A small image VQ-VAE, trained from scratch.
Model: 64-pixel images, encoder norm layernorm.
Rows from block 7 of the encoder, named by matrix and row number. Rows with one number belong to one attention dimension. Each number is 500 + 50 x the weight over the matrix's rms, rounded and kept within 0 to 999. All counts start at 0. Numbers have three digits each.
# q: window attention query (encoder.blocks.7.attn.q.weight, 96x96), inputs 0-95
# k: window attention key (encoder.blocks.7.attn.k.weight, 96x96), inputs 0-95
q.21:404422500500500353427409627594500500500500500500390500500444500500500500582372500500500568413431500449500500623500500500500419500500500500500393500500500568335672500500432626500500560562500500500500500500373429500500500444500500500500500500500500500500500500500552500500592500500363500500
q.22:500568586438530500500500382500500405500440500583500407500500500500500500500500560500430500500500443500421500500500500500411500570500500500500500500500538500500500500500447500500500500500452441564500500500565570562500500500500500561500500386500500554500500451500500500539500500500500500528
q.23:500500406500500637500500500500500500500396500500500500415500596500594500476500500500369551500500500517500500425500500566681500500500500500500448530556500500534500437500531500500500500500581396500500609500418500576500500500500381583500408500500500500500500500450420500500500500425500500500
q.24:403500500500410345448369686500500550500500593500380500447500629500500500500500500500601500500410500500500500426451426500500589500500603500500399500606500532395500500500500500575500500500500500500500631428500500500500500500500500500500500500584583500500500575500500430500589500462500500516
q.25:591500500500395500500500500500500500500500371551500500500500500505500500500565500500500500458500500500500500500500500572500500500500500584444500500500500500500500500500472500565500565411500500500501500500500500567500500500500500500500500500500368500500500500500577500500500500500500329500
q.26:500500386500500500606500415500500561500500582500500661500500500500500535500500500382500500500653500500500500611500500500500500500500465437500500500500500500500284500442500415500652500517426500407500500500622500399500500570500500523500500300500500500556500551561500500381500500500357444500
q.27:500533667617500500500500598500557500500427500500500500500404500549562447500500500500500500600399500500500500500565500442500500500639500578446500500500500500382500541500500500500417500500500500500500500408500500618442532500560381500500500500500601500500500500559592500500500500500500500500
q.28:500500422334500500500500566556500500605500633500607630557500500435500410462500500500500362500500635500426500500500565500500500393500500500500500428500500500596406500500406500500500402500422500545500500500422500591500475500540673500500500500429500400396500500500500500500467500500346500500
q.29:500500593500500500500500500500500500500467500500500500500587500616500500609500500500537619500500565500500467691500479403500560572535500500500458500500610574500500500582500405423500500500500500522500500500500500500409500430500500500500566500500426500500500546500500422500500591500500408459
q.30:500500500607500684500408500500500500500500500619500500410431500500500431500500500500554500500500500500500500320627500569500411588500500667500440406500500500500666500500500616570500463500637500500582647500500500608403327500500500457431404700376500580500500390500629567500569500588669500462
q.31:500500500500688500500500373500500500500586396500500304500500500424500500410500483500500442376453534500500500451589500598500500500609376500542500500500500500500579500387613500331500500500500500536500500500434500500500500500500500561500500514500500632423500386500500633500526500500678500500
q.32:500500500500362500409500500500529500500500500500500500500500500500500500500500455500500365679500500617500409500404581500500500563500458500500500500500500500543380500500390392500500595421500500500343500500471500447500447583500500500500685581576579543500500500500500266500500500500405500360
q.33:500500450500462500550500500500500421500446500500500318500500500500500417500552464500500437377500500500500431500500500500500500551500500500565500500500500500646500500500500592599500500500500428500411500500500544500500500546500500411500414500625634500500515580500500500500500494500500410459
q.34:389500512500500421500500500500500500500393500500500500440500500547500500500500500445500500500500500500368500460500500500500500500500500602494500567500500578500500500500500500397500500500431500500500559345500500604500539500500500412611500500500500535598500500500435646579500585500500500500
q.35:500437500500440512500416500500500395500500500500500601500404500500500500500500500423500500572390500500500500500500444500500500589500565500500450500500500500346500439500551442548500500500556604500500500534500533604500553409500500500500500500465500442500500500500615500500596500406500500500
q.36:500558500660500297559500500500500500500500500500500366500500500500592500500500536500528422386500500500500500402500500500500593500576500500500500500564500500428500500500402500500290439500500500500500644500500500500500500421500500414500500500500500500410500500500500500500500500500500500388
q.37:500415500454500500500500500500500389557500500500544500500500500363500500500500500500599500500500500500500437500500500500432500500500583500500580343500500500500500500500500500500500500500591462500500500500500409500474383416581352608592500500500648500500500500430500348500500367500500500500
q.38:500500500497500500424500428500500500500549500451416500500562500500445555500500500557332500500578500500543500500500584500500500500428500500500500500500389500582500580500500619429540500500461500500500399500500500548500500500500569500445500500500500500500438500500500459500459500500500500500
q.39:550423591500566500500500500500500404500500500500488500500500500500500500434500500500526500471500500500500500433500500500578500500500556460563500452500500500500500452500500525500500500500500500500500383392500500500500500500635500500500500500500421418500575500425500500335500500460500525500
q.40:500500500500500500500342500579500500500500500500469555500500420500500458500500632500500500500356569500500500464500413500701500500500461500500500500500441500387500500500500500567592500500500373500500500500500500599500500500500500500500500470500500500500500500405617449500500500500500448500
q.41:500500651500500500675500500500500409563380500500500500431500500500444500500500592631545500633368500500369382500500500504500500500500603500500346500500583543438500500500500500464500500425500500500500500500486500500500625320566469500500500500500500500500500500461500500582500686500500500571
q.42:500500424500500500500500500500500500435443500500461500500500500405500500500500500500556440500500500589500500500406589639646381630500500500425500500500500500500545500552500500500500500500500500580400500500500625500622463500500500500500500500500589500593500500409500375500661380500500500500
q.43:500500500370500500500558500500500434500550561500500500500500500530500617574574500448500500500582500500396500500366567443500465500589500500500582556500500500500500500569500500500500598500398500500500500500447596500550446500500500500595585547555500547480500604500469357500551568500339409450
q.44:500500500500588500500500500547500500500500500410500610500563606500500500500500500448424500500500500500335500386500500500584500500386500500500500500500500500427457500446500500500500500500500402456500500500500447500584500500500500500535500500500519500500500500500500613587430500500383500500
q.45:500665500500500500410441500500500463486437500500500373500500393449500500500500500500500500500500500500500308500500458500500500500632500424500500500500500500500611500500500570562518500500602500500500500577500500500500588420400500500594500500401361500500561500500500522495500500500500500500
q.46:500525500500645500500599500500500500500500537500500566591599500590500500542500500638500450401570500500500500500404500500500500500500500438423500500500500500500433500500500500500500500500500500538500500550500523423500532500443500561500527396500500500500561500500500500500500500463500500500
q.47:500500500500500500500500437500500425500536500500415372500500500500500500544500500500500500500560435500500500500500500500419500500500500500500595500500500425500500500403500584500500500500500500500411364500500500500500500500500500500500500603500500500500500500455500500500500500500500500500
q.48:525500500500500500560500397416500500500500500500584500500500619500448421500500422500500500454500500500500500602447436405413500500500500500481500500500500500599500500467500500500500500500500500500500500500583500500500500500500500500435606500500500417447500500500461500500500500554500478500
q.49:500551500617500500500500500500500500500500500500500403500500500500565500500375500463610579500500500500500500554555591500528500500500500500500575500500500500500500584500629589500500500500500500500500500500583500394500500454418500500500392500597500500500500587646500500500545500500500500376
q.50:500500545349540500500500500500500500500500500599403500500500500500589420500657458500500368500500500500500425500611500500599500500500500500585500500500500588446500500500500500500500500500500500500500532500500500500500500579500500500436451500500484500396500500448500500500598500500500574500
q.51:500500500500500607500500463500576500500500558500532500500500500500441500500467500500500644500500447500500449500500516500500500500537500500500500555500500500492500500500500500500415500500500500500500500512500500500500421500500500500422500500500500500500500431500500500429555500547530500500
q.52:500500425500459500432500500500500500500500500589500500500500399410530500500500416679500500396500547342500344500574500500500500500621500500500500500589500500500500500583500500347420500500500500500463500500500571500565360500500586500500560372376351578500500500419500500500500500593500500500
q.53:403500500370500563500500500500500500500571500500500500500500500527500500590500500500500500500500563595500500500500437500423500500500500500500559554567500587596538500563500441500500500500500500454500500500446579593500558500500500429500500445500500500500500500449500500569500500500417500500
k.21:500500500500427500417500500533500500500500500500500583500500500574500500590500500500500500598500500500500500652500428500500386386429500500500500522592500500500500559500375500500388500286661571470304500500500500500500500500412500500500500500500500500500631500500500500500500336557500500500
k.22:500449441500500424500555455439500500500500475424500500562500500500428587500500450545563400389500500580500500421500500500500500500500500500500589500500500500500500500436500563500500500500500500500500500385500500409500500572500500500389422500500576500500500500500597500500500535500540530500
k.23:500423443541593500385500500500500389500500500416500500500574500500500500411500500500500500451561500500359500500537500414500500367500500500407500500500500500500500500500500461560350591557500500500500500562500500500500500500500500500416500419500500500500500500500500500567553500565500500397
k.24:377500500461500500500500500500500500500556500500500500500500500500500500630500500500500389500500422581500500500500448626500422500529500568326593500500500556500302575500384500500500500500500500609500500549500578608500604578440374500500500433500418500500449500500500500500500500500500500500
k.25:500500500500500500500533473588416500500500500500500611500500500500500500500500500374500500500500500622500500500500500500414443419500500500500573500450500500500500500500500500500484393573500500500385377500500567500500500500500500500553500500500500500500445697529418339500500500500445445434
k.26:349398356500564660593545587500500639426404500500500702500549441422500500500500384500500445458500538418500500374560500500500500500274500500500500352560500555589415500500534566574500414666457500500500500500500500608468500500634563500500500500500500500500500571409500500452557547500500500607
k.27:500500475500500500500500500500500597500500500500500427500500450500500500500500538500615500500500406500500560614500594500500451500500500500500500573500500500500500500500500500500500431382500500500396409480500500500500500500416500500500642421551600500500624567500412500500500500500579500500
k.28:500500500500500500617500500500500500500413500500580644500500500500635500500500417500500500500500500418500500348500500500622500399330500610500500500500500500500415397500500566500500500500500500500500500500500500500500500500500500500500500500367500500500500462500438500500411500500500500500
k.29:500500587500555453582550613500500500500655581500500500500500389500500500500410425396500500395606563650500500405500500500500411500280379500500500500593500500632500500396500500500500388352500500500500347500500500666500500556420500665500500500500582611500500500500500500500500500449500540500
k.30:594500500500603500412500500500500379500392500352500500500578500500500626450590574500375654500500400421500384535468500500500430500705411500500500500500500500500500606500500500500500500614399500500500620500571569500392500541361500579500529430500500500500479355500500500500500500412559596500
k.31:500500500500650500500644500384500561413500291376500211500500500500500500500500581500500672500533431500500354500500500500500641500500347500500583500500640500500500500500500500439500668500500500271680731433500500500410500500500500500500500500635500500418500500500500500500500686408500500500
k.32:500500500500500380500500500500500417454624500582576574410500500343542500570500559500568345500500500500500500500450500500500500590500500500500500500413407500500500500587500500500500500500500500377500500500500500500500545500500594500500601405500500500500500500500500500500500350500500500406
k.33:500500500500500532500500500500500440500500399500413500500547389500404500500603500541379500432500500500500396500545556500500500500500611541500416500500500500500500500500500500500500592531500410500500500500500500423394500452500500444431500500500331500500500538500500500500500500500439500500
k.34:500537500500500404500500563500500500500500500500428410500603500500564500500500500500500500500500500500546658500500456500500500586500500586500590500500415500425500500500405500500606500500500500500572500500459429500552587500500500500445500500500598500500500565455500500399500647500500559424
k.35:500500500456500500500500500500500416500500500500500500500500500610500441500500500500500500500500573580602594611391500500500559500500500390446500535500500500471408500500551500406500418534500500500500540500500500500584560500500432500458584500500500565500500500500404500500500500500500500500
k.36:709583546710401426530500406495500500454500500500500500593500500500500500500587500500500500427500500409565500500456500500560610375593500500500470500612579500555500500500500611500500500500500500500572500500548500500500500500500500355545500562500500407369500613500500621500421500500500500560
k.37:500500500500500500562500500500500360604394500500500613500583500423500500569500500500471438500500395500500500500500500500500431500500500500500500500576500500500397500541611593554500500432500423500418500535500500500435500500500608500500535500500500500500566500500500500500442349567500571500
k.38:469459500628500500500567500500500500500422595550500500433500405462500500500500500500500578414500500553500500442500500500430500500500458500500581500500444500500500605500449446500500429500500500500500500500500541500500500500440500500574604500500500572500500500500500500549500500500570571500
k.39:500411554548500547500500500500500500500500500500500500457500500500435500500500500500500596453500500575500465500500500500589500500500500500500500500500500500500500447500448500576500555529439500500500500439500500500500500403587625500548396500500445580606500500500500500500500424500500424415
k.40:369452453500581391500500500619500500500387500500500500500500500500500500500500500500500500500500556500500500662500500500500500500620500388500500500500575500500380622500500425500500500500500500500500500500500500401500654500500426500500500500598500500418500607500500500500500500500500500534
k.41:500500626395500331500447500595500500500500500500460500500500500500500581500362500500500401500500500399500500500500500500580500500500641599500500585500500500444500500500500399500500500500559587500500500500465500500500500500691500500500364500500500500442500643597500623500500597500500500500
k.42:500500500500500500569500500500500575500500500500500500500425500395500500500485500500500500500569593500573347500500500500500500500500500500500654500500500500500415500627500560500500500500500500500500554500500500440467500500385500500500500439500500500568650500589500500500500500500500500387
k.43:500394500500500500529500500500500500500500500558500500500500500374400462500500500500585447420607500500500500500555500500500500562446500424383500500500500559607500415500433500500553500500500500361500370500428538500500500500500674500421500500500590500500500500479450274500500500500500500443
k.44:500500500390573500500500500443434500551500500500500500500407469500614455500500500500500546500500500462556625500500544500500500500500500438500564500500570500462500500500500500448581500500560562569500567500500500500551573500570476500500500500500500440500432500500500500500500500500595500557
k.45:500500599568500500500444500628500500574500637500500500500500500500500424500500500500500500500500580500500500384500456500500538532651500500541500500500500500426500500500444563578500434628500500444500500500500500500500569500500500392500500500500595461390619500595500500500500500587500469500
k.46:500500500500500500500414500500500500500500500440500500500500410500408594550580563599500500500531500500500500403500500500556449500500500500326500464430500500500500500500500587500532571604500593500500389500573584500548500500500500500547416387500500453500500500444500344500631500553500500500
k.47:603500500500466500500559500500550407500552500560500500500500500500419500500500500500500500500500500543500500500500500551500500500453500500500500500500426500500500500500500500500390500403556500500559500500500500500447500439500500500500500500500576500500500500454500500448500500500500500500
k.48:500500500500500579500439500383500500500500500500500500500500500500500500500391500500444388500500500416500612500500500500500500500500576500500500561645500500500500570500500500500500500500551500500500561500500500500445500500500500500500500500500443564595500595432500500448500500500500500500
k.49:338500500500500379416500500500500500500584500500500570581500500625422500500500500500500558500500544500500607563500500407614500500613593500538500500578615500547500500500593500500611500500565500500500500500500418500554500500500500500500500500500500500543500500500500500500500500500500500500
k.50:584454392574500500500500500500500400500500420500500577500500596500500500424500587500540361500500500457500500500500614500500500500500558500500390500500500391555500500557500500428453500500500500500500419500500500329500500500435601452599500538500588500407500500500500500500500500500592604559
k.51:500557500560534500500500500500500500500425418578500500500500500500500519589500500500619500500500500500500613500500531433465500500500500567500500500500500500500500500500500500500500500371500500500500500500500500500398426500500567403500537598500587500628586561545500500500500500500500500500
k.52:500500397562500500578413500500500500500500500500500500500500500617500500442576500408378408500500500500500610500500500500449433500414428412500606446500500420575500546430500500500500500500500500500500500500500409500437500500500594500404621500500500500614500500416500609387431425500500563500
k.53:500500500500500500500500427432500406500500408500500500500500549500500413500550500500500500437500500500500500500500500500500500500500500500452500500500500500421500500500500452500500391500500500642572500587500576500539500436500500500500500500500500500500572500500500553500500500500500453500